From a checkpoint of a small multi-label image tagger.
Model: 48-pixel images, arch convnext, norm layernorm, activation squared_relu, num experts 16, widths [48, 96, 192, 384].
Training: muon at rate 0.014, 12300 steps, batches of 256.
Data: trained on short English words printed on busy colour backdrops, 34.8 epochs.
Rows from block 4 of a small multi-label image tagger, named by matrix and row number. Rows with one number belong to one neuron. Each number is 500 + 25 x the weight over its row's rms, rounded and kept within 0 to 999. All counts start at 0. Numbers have three digits each.
After each neuron's rows are labels from the 100 images, of 14848, where the neuron reaches its highest value: "responds to" is what is common among them; "place" is the part of the image that holds the peak. Only what is clearly more common there than usual is listed. The data: short English words printed on busy colour backdrops. In brackets: how many of the 100.
# fc1: MLP up (model.blocks.4.mlp.fc1.weight, 768x192), inputs 0-191
# fc2: MLP down (model.blocks.4.mlp.fc2.weight, 192x768, transposed), outputs 0-191

fc1.286:495496497470503496507536522516501454491511513496506509502483511482477531455494487506518466533488453486506495482499505503468521484516523531456521480525466522476528495490501496530518484492530452404492455501494482475508514500496523517526482525490479477495475507516482506484521499450491511550476474636516502488517506460496492492494491501520494476530508508464511494510511465466510520494483512508483466532515495521503527484472476483506491480510506514518528475469503526477529474514499504505482484514519527498612500483502506496512509488532523534504465500480491550473499475517491520515
fc2.286:539423517470440475486497509494510456510472524520482505506520509511514497503488496501459467498510504512486492496490463483510505517517481464504484490513482489500494546494526520523490489509361521506499470487480499542448509510505550495478518504506430490473495471527477498528501471513500500523489485526505492498506521493475462529526517539473501493527524501509485523483505461516509507546493481546516487503526514511487451518503479477511469517525527495521481485480523454546500524481501536528489480508518497512538502504483518482485494499522511488478506503465519414490507486490497505469
responds to: grey ink (95); bold (90)
place: bottom centre (36); top centre (36)

fc1.199:548521471524471461504495488515516484515486509502461511524549541515492475514534483522484558498502505527512500482519536527549513537479467495478496491512489452463498470536488560489491543489474483486500505527469470496505481476461493524500514506446510496496478518496549494509543523493538495515520501502471489458469501475491515500519510489517518483484519528538469500469502481467486492565542477514460463531468529548468494506527537499506486505501445475530552478484512476472509493493532479471503488469505495522500474483522517478516465501538476486534518497500532519500534473486514442482
fc2.199:502509492463531476512530521525497534476469477488504501458485513510477520485523458477509510528545476512477469484521478495552501491508516474466488487552515485488558507510477448515524484501488509484514464489512488493485477550467518540551522549527522497468464466479436494491519496445530511478520526473514483513457497507504521474434526469492485501522454488515489466486518536514475499487454495529542497478547495496511511487483526454461473489514467487511469498483491508530500503498547521498527495532529491534500502532485479496494516492506497463474476466499470527548505492484481522519
responds to: small letters (66); the letter b (29)
place: top left (64)

fc1.682:492528523521533455478481501525481494531519515531441513535502483493487481493496471497505493486449513521475486522467527490484480532527505512500516485500499494529453508521510512486456520489494529499494515494520509480529538507485508490496560519475480472517545529524495469507518467511532477504456474479531491531494512464514484569507530530527561488529470511522487479518488507459489533509529506508480522489462494510438488477500579499498534480467496484531466485488496501486494539478477493524478490476519513496509498488495561448491477477508499486492543480518458504478528523503450475547
fc2.682:515507482463477505491520492511499494488497499520512521518536482505530512514508473447494505483544526505466511507507486462473479514460492470525514494497487496495474538460529474505482479461491494503526525514481477515504509481495544454520484508496514515503531454494493479510533476488449533506435546485501497514457479506520549476495549523479451537491496517468517439471482514472486502495429473536521478483477453536476485534488531528471508501495470524532458506537503508528548513518473496487507549497468538532511512487467527472512493518493512502460545504474502522476528522483509534490
responds to: the letter h (29)
place: top left (84)

fc1.120:517512533531492500540518504496486502490494516514509533508503517486458532467493485469530491475482517436493483468485532475488477503506457509497511526517497538468497513533500467485498495484490514504504505535514517521467480491530490514494493465515508484508454547488490482534478478464457496527511481498461525515487484485530517477483543490516463570522549475513523544499477479475466529513516471519495531572495518499504472544503511478552493515491495527445481537503459476480477439526495477458454503531462490489501483495525514482531500496486475494505524507520455474487525521487516562512
fc2.120:496509537487499473470506525523519488491496562469541511530547490484490491480508529483481486520536476459493533530548486509498467533522499449538523484505521469488496458476432497475505534506516480529545477516497505529520499453505503532516530482502488516519547501500504504504487468514441551481496503502479470473492481523514518530524481439497498462508522484558465521497543472463510511497523495482483494530487490496486502523511484493558550502499462512527484522500458481511499486487524473472544489516465473527510486463539516507492487521504530514513526533509550519534515509512506489492
responds to: the letter y (26)
place: middle left (48)

fc1.740:517511535511510512546525507516478486468504529489507487499464490504499516509474471517531468549498430453508512525503486485465483476523521510507526496521509463524528479499508480496528511491490442502477467501505474496478543523497492501556509506507495526504495510498516516521483493453453524512522530639517498495509481466502486537493506505507531519509482500486490519478505490490500555504517463553512441497520491511505488506482510532519507447484527467506472494486484521504475460485524501536485533477488477537482492504491464514517482501509482491519466487536501568506490510491493508514
fc2.740:523390513498370510496501468504501500520490516506538494513504514497563499455495550498476490492520475500510451516461502505493531473493484500517499539494536465486524526479536457518505497515482542467496485511520483491495556503500500499505508485491487522479495499520476474523497485523477509452491483501497522514490443467519505527510479511459474506510497490512515555500513480478491508503528493512495494474514512498518460504444496502488499516520498507528464489476474514526524488495483508528498474523500487531490475518512544469477517492509524498506532506490496439497479468531481504474
responds to: grey ink (97)
place: bottom centre (54)

fc1.181:528471466510517501472483517494468481496516490511506512521472536471492528459513515496471516509529529515517499509469507481495469489477524481512481505538474483507503506525520499549497500461487512490504520512510516506482492554479529451515473502491499513512525515523524496518501486501468531505484551581508491477475495492472523470484482443472509493533479454511515485526486530486503590506432494463512518487516554511509520471477510533530498424507521495503504474457496499511484496455453514509496513522472491483537512486497463475497476546531513506459504479513497518521520465522525479542
fc2.181:490479533491397491495496511510519488511472516510510522490515519512533503451489535505485482545482515533484481527479530499453447496511502523515495498500509507506517550469515493495530500486488542486480539501511495553483538474516476477511516490534503511521479503511503493514473547516468472498508548508519502509510497468482462493495539512471488521505484544527513519491522515492447530498517489459540468501535547512502439509426514509523471505503515546482495452500500488475513489482490502540511488522510495545494495509481525474486541504509509501477529515538483449474484494501533545467
responds to: grey ink (83); the letter e (64)
place: top centre (46); top right (27)

fc1.108:557515511545503467526462488501523487483501500479468514517507487495518513499479481513493479504459504530498464500436553511473491506507488478499489512552468505522492491548513527484537476495442499507503514514469521514498487496496479507505476478442534476484511506511460504531503538494518523517491468486495524505481491470478494489499543514527515477487495492493459498532515511499482524539547486514508490497485495563471561569519512506493475490470439528536473500488464518497510519502513488493487454462538510515505492463565464494516503488474447524508572509497476490477510507490484512513
fc2.108:449511499482481458523479520487553549521501490469513518516501521489471513489544471501484488506548508503476523488505484486507507467502514524523521486492545489496521531492480515551525532466498515536573542491492510506494509490519558490493501532495544483513527498479459489479530484430473542499510524496529470463483510506531545529453499484507475495510519470513471507491563554504492525477445447488531474527507498495461545547490514485476511496524487529516505491520498510498541510447494533526479497478484482524518474528500497497487522508484498486500494526495463480515504498499526468519
responds to: the letter y (51); the letter b (32)
place: top right (39); middle right (29)

fc1.280:479451470482465476516509506523509516535467509506530529481530471539504526471508482535517530570523468426505514490497522480482489541500458494508482472521470461547539514497483499512496517475505428464522479504497511487466539483516494537455497472463496525523522495475496523504495499536469536530478498508542518500521473513494515501513483430500474514505479549458489507491517514508529541497478511535485476529502516524486507484471534497503476510506529520504553476473492521486517535525473468519498494534484546528450475510491497509514510493526481479490530502482490496484498472541488489483
fc2.280:532403538492492549481442482474519495502484514497488484477473553525496535429475503503475504510508536496487494497543484482502519499495508509479477504538481528510487513538512526481418515526511540521453504508478514488485513520546470471471526481498470479499512452500479519460515483520512520537460470493444460500493506542528493492494488513467489503487513521515489498520525514511474503491444498464518500487500502457502490488508511468495502481495519478507522532505488532492515471494481521515485527481468522467480473488495499454483460480493503502522526506470494559535519521518503490486
responds to: grey ink (52); yellow ink (36)
place: bottom centre (48); top centre (32)

fc1.764:518483458515532494499466510514463483517468507456519489531494498507502483479494463536513509538509498483525469532477516497500523522490511516445498472565465547492500507482480476548440507539478492462518497483533485521434563510467509504510499506530497499486498473533539498498519493467487509533497508562504471489487443488464506481494511463496519537537493527471472492494500483536504559529471478520553505487518496480521482505513498542516477496495519522502498494462508499491483503508466494506453541518459508497520467482498493499546499461537507491490526536498490520489501513448538502502
fc2.764:510435531466428467483498483522527483543470507504504475518500539505516486471463545506475487477491529535488525519518508457493497499517501505524484508497445522531519481472505486509464523492477552513496469517520459507492499519548489486483523496508501570491473486517458508531494472531473531461461485500501458539488465463517497497520529524445534497514497487541480483492478468483471509480469491522499549506531507510452497496484502504487473536526519499557533507478491439503533488505493527512484482487466487521499514480487501496476539498489484501492512493485490518487499517484513506432
responds to: grey ink (93); the letter m (26)
place: top centre (68)

fc1.401:486508481514503546514518487492535520506517458467498499437497567500498506486471505514508528500495514510480533504509455479525501514546504534506497498502498507500500516506530523506503457495455481496511497482471510522475456487519502457491479494523560497513476454528534565459490504514488475470509519504541532570483521507505471491508502496489495530510520487474512498497473501526493501502504542478439511502511493491491472499483485525506474496523474475466460493413516537465499512514535494508523526562506487569523463494506496452510514490487500496534521536467499479486486483532485475495
fc2.401:500509497527493505535521505474539487495492481482488480517477513501500511519519506491480510512540486491515520502530468486504508520487508494515512453515491473481499483518574524485504484504473490482509474493496507485519490536539522486521455525558491495524517532510516487469508491481517471503480465503506521538484484482536453489478498501511487509577513531534468466515504508524491501487452518463493468470510500533539481481511499473452490498459543457527521526569448512458497530520533522570526538511504541512522509556516522473493554507548513496518497509491512458480501502488482462489
responds to: the letter h (51); the letter s (50)
place: top right (51); middle right (45)

fc1.310:496509539492504527508481533476529510550494511536480533515467500535460512474492477508481476502527531509523480465530496531505506489504534458476542516506500533469496482506461481505546464486519491489541475513514471512505480500506480486512472482459527496507458529522491438503497480513497446476521450486476469547498484499491498491504526503541510532534513500506517478506486507495493520481471526479456520434480471547500523493496490496544558536525489482463485534492492474543503491531500475491507521483493555513484525551474501475503528501535491481478480459479466497534530481502503490443
fc2.310:443474485465517467465482472503522472490488535479512537530514465529481487429455459482452489488501490489498470489526455521498448494492491480481486513518497500471508523487505509497517505528519475499497502545509517519479484478506514501484490480490501523551507492482463546485494509522480489472478484519518480501533491521533476537494493485543526495487530573509515528513461508504540514497509565488477527564517461511479491486496475458528496506510530487507502475457514477523493430523486510472462488484486488481500475463492483506477503472524499523493482509484512531515497525533502441458
responds to: small letters (70); serif (51); the letter w (33)
place: middle left (40)

fc1.274:505515491525536517481453502483475474513489533504494496528524471496496523492476485510526516480491454488525458498483498457492519536483529503475465484494499491512492502523508475521490482496490534502507481503550535544475506501463556470483485458488553495496507517439509509490497539499477532481510468539496494537482504497495451504483536486489506481532517485511505482502524535514491598513515456500501476519524516515532507463515486555532529532504510502525495450500477498451494478503516490514434513492497511531485484465509486506507531468520415479496503548495492532483483485498499522502
fc2.274:500489532497408540509532495509533483518463501433523523530501491490547532490506482522490509519501523497452508531496529512463464464529505472526494517484485502506517501476503501495473535521514495493521447562501481488498500501513484495503515514506540542484463475503475526507529465472478531488460504532496483469473514490509516548521541472519490480540514473505484515482507475517478495519481444541506536530514493513486502501513467516493493531516535481585496486531474516515547475483453538515509510487444518496509508500512506488469547491490509491507519495507510464471509472480511518491
responds to: grey ink (39); blue ink (33)
place: top right (27)

fc1.360:513502467498507527531521478503493398500479514530536487456508482514453541507500475508500494541477468488507500487489515513540503514490490544546494488534467449500508500476488494477512476520496472487502498493491497474502516509493511488571495516506551495522476479515529491456504496444537479502510494596517509507491511466505513482503486480486523474524475531475497478474564516483516495492486505529514488516522499539533495484510478508453543489458528480518511522457488507481481527470509540498518480521532480509531459519485497511502511519543493493535455478500502490497489476470516486531
fc2.360:462463514483428513497478513542487569519486522448486508488493488511502470529513493539492499501521501496501503504472507522494545476489509512495490502491538507499528513465504490483534473484433516488513469487484528489466502502512499508506460483514505508487516476519471462543489482511511537473531496505485496496496514472517513499508512502495502464511533495524517532464478464483510475486534499517489491507514521530521449490471499476512480544509462489451474523434488529553510473479473553525498467534506471511547497491482493464491518487509491480503494443481509449515525431525519439496
responds to: grey ink (82); bold (76)
place: top centre (33)

fc1.34:508455474535474504469492484493515502495506494497463509443448547520457489480531509540493544507529514488525472468496496461487492499547539500523495515506511522482509489480546449503481493499497484475490490527543582477454487500550525461557527523504528483455486452478524525506520533493490513491477492492503514513467498487498525525511500514519507523466483473491543460510506460486514497531484501453464497454499507515529488511463530536501484519505519491472492509477495488509513509512468557516485534519497475532524467519523466514483502518501549500556478490464513486492495496492499503493
fc2.34:480484502471467511499477509496498465480523484454506494535475514500523492524567524486486488512505502494499464519548448474535482490515479485475495518518466506456477507523472505513521506467510493505497501464486504496475536518491531513525504489500477539540491536496484482486519508518525478457530485536531477467470497478562552484466482509522493523529502508534459491524511493526491469465486527479533500526524477489490502461494509495439481495512463507498480490479504516474453498507531476506480513483458518505470539548500500461516570464517523551483523522454439508517496505533485526513
responds to: the letter h (33); the letter b (31)
place: middle left (34); bottom right (30)